Rows from block 4 of a small image classifier, named by matrix and row number. Each number is 500 + 50 x the weight over its row's rms, rounded and kept within 0 to 999. All counts start at 0. Numbers have three digits each. After the name is the row's rms in percent of the matrix's.
After each channel's rows are labels from the 100 images, of 14848, where the channel reaches its highest value: "lies over" is the class under the peak. Only what is clearly more common there than usual is listed. The data: close-ups of made-up surfaces with and without defects.
# conv: 3x3 conv (model.blocks.4.conv.weight, 112x64x3x3, each kernel summed), inputs 0-63

conv.82 175:504467514487497464551481519477466376512583486514474572568563552479505461470391484505540552511603488539491520585546575555494421432529451547507550524441431401487446471489594550491490527471499587
lies over: bright spot

conv.69 059:557499461550538526463487444486459545494508554406552456588494561446562578561526554475440490429450591470542555505495512520469630420544508500524559530465517536645496563502504476560520530483550523
lies over: bright spot

conv.16 065:535511445499475546482411492521579421517519439479584511432492433552471532467563540408523499439445512642512561604496503473536436452476454497476576517545535443572464414504495490503467525563524438
lies over: hole

conv.97 063:501453548517433507503542432441446566498528529465541572427492486544457478525354502546452515464502514464507443399526462461474599451467450502527580497526505494484509592376428402521467496483449486
lies over: dent

conv.25 075:473518455501614498435502360509436361419513527435469442472506469511559542488485473502511469500521500488420489426561505457552520590569530532483497391549504448470480518492434493486547461493531415
lies over: hole

conv.66 059:556518438542555524434358485481584424413434498394551481560567508462511498495588480488511399402409481467421484467505500504487510489438526438449548477530510460510498471435517507460485499529461536
lies over: stain

conv.43 078:433495513590496651539541554592548450566510572533589485448545520557491499530537477502493525502496548498533546492532511525567515441509503476525559566537509516622545482520530606556475591552530454
lies over: hole

conv.46 069:501489548558427532470494432477377481458521582516502509580556525500488402525391471451470505430530485497491426518552586478446494529476460534478517442500487432477467517362444428455485486488445585
lies over: bright spot

conv.8 084:460434508534423487526495501491406508523520475438492513585492516514535508486409508453506551375520467510513486552551539513398386499510493523542505450512520510470494487385453470488426396392508598
lies over: bright spot

conv.98 073:440550546436517461461484409538481539500527525522442485442542510474529485549479475513450510505515563499469513492483548528463643446552511604451487501384561474485513524360550450572587549534517439
lies over: bright spot

conv.58 067:449487551486491585502518562576391464462492530424431472527540484474534482525448442522477395598555552501391492517455505471538386494461484443497511494521500421500515485507524514528499537408491366
lies over: hole

conv.48 054:602523490516446495523557526436591458519542477439496489492532435544499522447471547504539508501449423594512533602464437539527430460504476631425553515514530536541410593476456427516449529491443485
lies over: bright spot

conv.29 067:435503490506484498528536511471425462447499529476498410574486548486504541492341484504476476523399487422486466496493434571445506583476492488521524475532585458519523586401384502456508469447583546
lies over: bright spot